A small autoregressive pixel model, trained from scratch.
Model: 16-pixel images, arch transformer_decoder, width 192, layers 8, norm layernorm, activation gelu.
Training: soap at rate 0.0033, 9700 steps, batches of 256.
Data: trained on rendered scenes of toy objects such as cars, trees, mugs and chairs, 25.5 epochs.
Rows from block 4, named by matrix and row number. Rows with one number belong to one attention dimension. Each number is 128 + 24 x the weight over its row's rms, rounded and kept within 0 to 255. All counts start at 0. After the name is the row's rms in percent of the matrix's.
# v: attention query, key and value (stacked) (model.blocks.4.attn.qkv.weight, 576x192, the v third), inputs 96-191
# proj: attention output (model.blocks.4.attn.proj.weight, 192x192, transposed), outputs 96-191
v.9 114 [ 86 134 120 155 127 131 147 127  92 116 112 129 134  86 140  89 111 119 108 122 144 149 133 136 111 132 170 137 143 128 109 150  99 107 138 160 168 136 133 146 107  99 111 120 118 108 114 133 145 131 134 136 157 144 150 114 104 118 131 121 121  93 158 163 127 151 166 141 105 132 127 111 118 135  67 144 151 141  90 139 181 154 177 141  98 114 153 123 124 142 133 179  97 133 111 107]
v.10 115 [125 173  89 157 126 166  85 118  95 112  96 112 143 114 108 151 109 148 160 103 140 175  90  80 137 118 100 162 144 113 107 129 139 134 118 147  96 156 148 106 116 164 119 129 100 131 195 109 134  49 107 106 114 126  97 125 131 173 145 125 111  82 148 132  85 122 157 150 134 133 102  87 125 119 137 136 136 138 125 103  87 103 117 137 134  93 144 142 128 111 121 145  92 127 124 157]
v.11 106 [132  98 146 128 154 111 175 110 120 129 147  90 108 121 120 114 114 148 111 157 101 141 179 119 127 119 144 118 145 126 166 124  99 135 105 139 101 136 122 114 125 171 101 133 101 151 111 139 173 131 138 173  89 114 117 144 104 125 134 119 160 170 113 152 137 132 105 118 130 117 172 144 124 121 119 113 122 108 153 128 118 118  93 112 140 152 199 117 106 113 144 160 141 105 121  94]
v.12 114 [130 133 136 129 149 153 130 113  99 138 145 124 129 159  90 132 121 114 147  91 120 172 107 133 120 141 118 120 140 171 134 120 124 123 131 133 126 125  95 105 148 106 120 124  60 146 130 130 141 134 107 168 101 127 141 154 152 141 128 123 117 122 118 139 111 105  81  97 150 123  83 113 145 122 108 115 128 157 126  94  85 115 122 105 138 100 153 151 131 144 115  87  90 137 123 133]
v.13 107 [ 54 147 136 113  97  88 120 127 141 150 123 127 126 104 128 134  84  94 139 178 113 164 115 133 114 144 124 140 140 125 131 118  77 128  89 134 109 118  97 121 146 155 110 143 139 125 123 149 157 124 102  88 163 131 116  94  87 121 137 121 145 120 130 163 158  91 141 170 179 128 119 137 125 122 151 135 145 160 165 147 113 144 104 127 176 124  95 115 101 133  53 152 117 132 112 103]
v.14 106 [135 133 136  74 140 159 154 145 105 136 100 120 147 136 124 174 104 150 139  93 135 126 150 135 179 130  73 103 130 105 139 141 165 122 140 108 147 172 123 126 139 122 112 129 142 137 121 124 135 145  97 137  84 152 155 134 118 153 108 132 109 140 119 168 108 107 142  91 134 129 159 158 109 127 119 137 121 160 121 110 114 128 131 137 124 105 155 149 156 146 112 102 159 107 145 107]
v.15 111 [123 152 123 152  93 131  80 148 120 127  89 110 119 120 118 107 108 132 135 159 132 154  98 135 111 113  75 125 179 135 117  96 145 159 210 106 134 125 120 133 123 145 136 113  97 142 142 158 159  79  85 137 114 148 126 122 114 125 138 168 184 147 115 123 124 110 126 109 154 126 131 116 149 140 184 139 105 141 165 178 131 126 108 148 105  96 173 164 164 124 134 114 113 129 138 161]
v.16 112 [117 115 105 143 100 126 154 119 121 130 116 114 149 129 124 162 165 124 145 125  54 108 123 143 114 101 132 125 144 105 135 108 109 119 164 144 115 115 128 116 124 134 128 155 110 102 111 120 138 158  97 156 163 157 168 123 108 108 124 157  96 111 132 111 100 132  99 150 116 110 126 103 104 128  87 126 140 155 177 119 120 110 109  97 132 153 130 139 178 166 131 137 161 162 159 108]
v.17 110 [173 120 168 107 127 147  99 119  97 117 127 132 168 164  75  97  90 126 132 137 101 160 134 105  98 169 133 161 120 140 116 127 124 172 154 163 103 127 112  87 112 116 138 149 129 116 119 134 157  74 117 144 119  99 125 135 126  77 126 154 140 143 131 150 115 117 100  78 151 117  97 125 139 125  97 130 134 134 109 127 135 143 128 126 150 142 162 151 131 106 141  75  91 159 144 127]
v.18 115 [128  97  98 152 102 121  77 121 145  96 120 141 147 158 126 139 120 142 138 128 162 155 136 115 144 118 157 132 131 132 148  95  77 159 147 141 129 144 133 144 113 162 135  90  93 126 140  84  84 123 124 155 143 128 162 124 133 109 113  83 181 144  70 161 154 109 140 137 124  91 111 175  91 125 108 145 120  94 147 137 128  86 101 109 124 110 112 110 120 145 129 158  82 108 137 157]
v.19 107 [ 80 182 119 132 122 138 114 144  79 112 118 130  97 115 139 140 125  97 113 120 132 110 143  86 152 133 118 129 108 162 109  86 139 143 128 109 161 132 155 117 136  84 101  97 108 171 117 128 143 102 143 131 146 127 152 123 148 162 138  89 101 167 128 146  80 148 110 157  94 125 131 125  73 149 151 157 105 128 103  99 134 135 124 151  97 150 160 138 140 121 151 125 137 166 146  94]
v.20 108 [106 154 130 157 134 117 143 130 126 115 125 116 146 145 134 154 144 179 124 133 126 110 120 115  99 127 137 143 104 161 119 126 123 110 117 130 130 126 113 111 123 111 100 166 142 128 140 162 155 119 118 126 114 141 126 125 146 115 132 154 135 181 148 150 169 134 158 125 132  92 132 143 135 137 133 130 178 133 160 163 102  91 145 123 130 132 196 142 182 134 112 128 142 122 115 131]
v.21 122 [100 104 132 122 156 126 147  91 131 183 117 171 134 108  94 153 137 130 134 156  87 118 108 133 147 122 144 136 102 106 181 161 144 159 116 146 114 116 145 108 126 158 135 137 131 134 140 119 124 123 137 123 117 126 106 153  87 159  93 168  78 132 124 140 164 116 119 107 159  83 133 109 122 124 108 123 131 106 126 118 144 130 152  97 136 105 130 114  75 107 120 116 105  92 142 189]
v.22 113 [122 147 117 127 115 130 124  98  81  99 127  70 103 162  98 120 127 117 121 168 122 154 135 135 118 110 134 123 178 109 186 100 162 164 120 107 132 129 136 130 117 103 129 137  93 125 180 147 131 118 142 157 138 173 110 152 113 102  85 129 115 113 154 115 114 157  95 102 155 131 106 188 181 145 151 173 110 128 145 126 124 115 118 153 164 116 125 114 116 115 101 137 120 127 156  99]
v.23 122 [129 120 136 164 141 123 119 160  97  92  87 126 158  99 117 135 107  83 136 164 118 114 155 108 132 142  89 130 124 117 104 104 135 147 144 128 149 109 134 112 104 117 124 146  71 127 118 133 171 122 138 137 121 182  85 133 131 117  98 141 182 103 174 149 109 148 150 167 111 124  87 147 144 111 170 135 106 144  99 115 139 114 131 131 106 158 146 156 148  94 136 136 108 140 167 120]
v.24 105 [159 116 132 155  79 140  91 121 139 148 167 124  85 124 110 131 120 118 136 159 141 154  80  85 146 141 157 154 137 128 114  93 172 162 110  98 111 112 123 143 138 134 133 128  89 132 138 105  81 130 108 143 108  84 116 149 131 115 128 120 136 116  82 146 125 142 101 116 140 114 152 111  90 123 165 151 145 100 146 100 156 117 135 110 108 161 149  77 118 106 145 151 125 125 119 123]
v.25 112 [118  94 151 162 124 133 128 140  79 124 149 154 124  84 142 123 143 118 112 118 105 135 131 135 135 140 139 191 136 139 127  74 159 170 126 127 104 144 136 161 131 129 141  90 143 128 135 140 125 122 158 108 151 122 168 130 131 106 136 126 109 118 111 120 136 107 139  97 135 157 110 140  92 132 136 153 116 141 135  90 140 107 122  99 134 120  87 130  84 160 145 128  82 136 147  67]
proj.9 104 [156 171 149 107 133 157  89 120 149 131 147 120  97 104 160 145 150  90 123 108 132 156 150 116 127 130 145 109 123 134 160 134 136 139 145 111 145 154  91 141  78 105  96 123 105 111 115 162 144 104 134  80 136 138 127 179 125 148 150 143 123 113 108 159 134 110  69 135 188 113 135 111 107 115  99 119  82 114 133 126  97 150 160 110 133 119 159 126 138 129 122 134 157 176 139 148]
proj.10 111 [110 153 132 160 125 126 143  78 120 112 118  92  93 102 118  91 114 110 132  94 134  91  87 107 117 144 135 158 134 135 162 135 125 122 126  99 167 135 126 142 152  82  88 122 111 164 148 167 167 103 113 128 110 101 112 133 105  98 123 138 115 130 112 148  90  96 115 164 167 156 149 164 136 140 145  72 135  98 132 117 166 128 140 146 135 124 137 153 135 174 153 133 170 109 135 120]
proj.11 107 [132 128 118 122 112  88 159 143 110 180 139 131 173 156 128 141 126 101 116 103 109 149 130  83 136 101  63 109  96 174 135 118 119 155 102  90 138 159 137 151 120 125 144 118 126 143 160 133 152 161 120  95  92 107 118 113 159 154  92 136 150 112  78 135 138 118 143 120 109  92 123 136 132 120 119 155 143 164 102 116 111 142 104 116 139  75 125 105 154 141 119 125 128 137 145 123]
proj.12 105 [121 122  78 156  94 189 140 123 158  81 108 182 121 117 105 111 104  88 136 142 161 119 141  86 138 127  99 130 118 138 142 140 112 175 130 107  88 121 131  84 146  92 138 113 145 146 117 124 124 121 135 127 132  87 159 110 151  81 117 114 140 119  85 103 121 156 115  75 128 151 113  87 116 131 106  87 140 123 101 125 164 104  82 137 139 116 134 127 105 163 136 146 109 123  96 128]
proj.13 101 [128  99 110 163 179 118 158  98 112 127 151 115 159 120 166 115  65  97 120 131  97 154 127 164 133 142 100 120  74 121 147 105 154 152 141 138 130  93 107 123 126 158 124 149 120 110 135 158  91 211  84 137  86 148  94 110 137 132 123 119 154 156 165 155 167 124  97  96 116 132 151 149 115 131 111 132 135  88 126 132 130 103  97 110 164 111 145 143  94 136 125 115 110 101 125 128]
proj.14 100 [141 120 146 124 103 142  95 130 110  71 113 103 104 120  97 139 141 121 105 111 120 154 157 101  94 160  94 117 155 112 149  96 133 125 161 124  69 119 113 131 157 114 195 130 139 140 135 135 148 123 127 149 102 143 133 122 177 114 126 147 105 131 143 189  96 131 159 115 131 140 132 157 150 107 177 137 113 112 160 127 121 122 170 106 128 119 157 111 163  96  90 151 124 114  66 142]
proj.15 103 [131 138 125 127 132 145 152 115 128 103 107 121 114 119 134 139 131 160 131  70  71 108 120 114 150 147 167 102 118 132 128 118 131 110 123 134 124 129 110 134 162 103 129 135 140 127 135 108 161 145  77 102 116 109 125  84 117 139 129 114 113 114  83  95  50 111  99 112 120 115 179 104 111 148 166  93 155 117 198 138 144 117 111 113 122 122 126 103 153 155 145 145 139 177 120 138]
proj.16 110 [ 97 126 150 144 142 101 113 152  98 130 152 146 119 140 102  84 159  81 121 143 127 156 130  93  92 120 146 129 122  96 126 170 158 115 108 162 112 178 138 109 107 121 101 136 103 116 138 119 147 111 163 129 132 132 118 123 164 113 113 148  84 130 132 113  99 161 115 175 130 139 117 184 133 143 107 183 116 149  92 128 117  93 125 157 127  93 149  78 147  91  97 177 121 120  81 117]
proj.17 106 [153 111 114 103  87 135  84  94 160 109 175 132  72 125 165 135 110 142 142  87 112 121 132 154  94 131 128  71  72 124 146 141 146 126  77 121 122 129 129 134 145  97 185 154 108  99 146 117 107 150 140 121 160 117 145 127 142 143 110 139 125 128  86 138  71 117 100 118  87  98 158 147 112 137 115 127 137 141 117 105 116 118 135 136 137 138 148 126 136 194  87 123 108 148 120 155]
proj.18 107 [100 119 136 129 121 126 127  96 134 172 154 162  91 175 151 171 120 129 167 129 137 110 112 120  99 143 105 122 107 132 111 124  77 151 100 112 162  99 152 148  99 139 129 156 115  97  64 110 151 126  92  97 119 115 106 110 124  54 103 141 130 159 140 168 131 125 136 117 146 152 139 124 108 158 149 108 112  90 114 114 136 183 150 124  65 101  94 129 107  91 146 113 160 137 128 110]
proj.19 106 [101 147 150 182 154 121 117 120 143 124 128 103 118 105 107 109 148 143 146  92 194 138  99 143 125 131 112 107 126 107 129  88 163 111 163 141 136 114 125 197 114 125 161 109 157 163 120 129 132 108 132 124 120 127 162 101 123 117 107  94 126 116 144  79 104 105  97 161 103 170 163  94 122 139  77 126 104 129 134 135 137 119 112 161 121 168 112  86 168 140 129 191 129 150 120 122]
proj.20 103 [ 70  86 151 122 121 136 113 138 102 135 118 118 138  76 114 148 137 130 101 151  94 147 157 106 124 120 137 162 102 100 141 130 148 149 147 139 125  98 148 155 126  91 190 104 108 124 119 127 140 177 118 151 133 136 135 168 169 132 128 162 136 149 145 109 102  89 110 161 168 132 126 128 109 123 113 130 135 114 153  96 119 124 192 128 122 155 158  68  97 106 134 165 125 112 102  90]
proj.21 112 [152  68  94 137  69 101 120 145 135 118 128 138 118 148 112 154 145 137 117 116 145 108 125 106  90 115 113 111 144  84 108 165 104 118 101 114 124 120 157 151 119 102  82 139 126  88 134 136 142 128 105  86 152 112 107 124  89 104 127 126  99  95  84 130 129  99  88 118 163 121 139 134 141 114 121 131 174 142 117 136 112 110 120 139 157 107 112 123 174 149 100 102 104 127 143 109]
proj.22 100 [130 115 131 134 160 115  93 149 113 130 136  95 122 151 107  99  66 130 128 136 127  98 127 139 159 181 126 138 157 101 109 130 143 162 161 175 165 120 135 117 123 181 124 132  86  47 152 119  94  98 164 148 131 132  94 144 107 134 132 111 190 124 104 125  97 153 128 131 131 108  88 152 149  87 150  75 157 124 156 145 144 134 132 126 140 122 119 127 141 153 120 128  96 151  91 145]
proj.23 109 [121 135 147 111 135 149 105 122 139 126 142 142 145 138  75 174 181  86 135 144 130 134 106 171 107 142 142 132 132  99 102 116 155 126 131  91 124  93 148 135 170 129 124 141 136 156 112 111 135  64 120 100 111 112 139 104 157 100  87  78 161 126  89 111  95 113 106 122 103 126 121 110 126 147  86 127 120 159 153 176 107 123 139 105 186  86 128 159 148 137 128 140 123 122 123 108]
proj.24 101 [156  85 170 122 133 108 155 129 157 100 167 155 146 166 128 136 106 128  87  94 117 110 113 163 187 124 132 142 106 153 148 130 137 146 147 131 123 148 151 127 113 119 138 115 144 127 162  91 149 118 110 143 122 114 125  82 145 116 123 141 101 123 127 133 151 118  93 139 118 121 121  97  89 157 130 149 151 178 163 130 121 103 118 157 141 133 114 116 149 134 107 138  90 116 165 127]
proj.25 107 [ 92 109 107 155 140 190 151 113 117 138 133 153 142  85 151 127 125 103  98 112 142 128 122 156 168  91 133  82 134 111 117  97 148 155 145 107 141 140 184 115 118 169 141 140 156  78 140  98 179 141 158 155 129  89 148 128 132 126 135 169 148 142 123 137 107 115 175 166 120 145 126 131 136 142 146 125 119 120 153 144  85 170 156 144 118 153 142 150 148 147 153 133 149 119 118 127]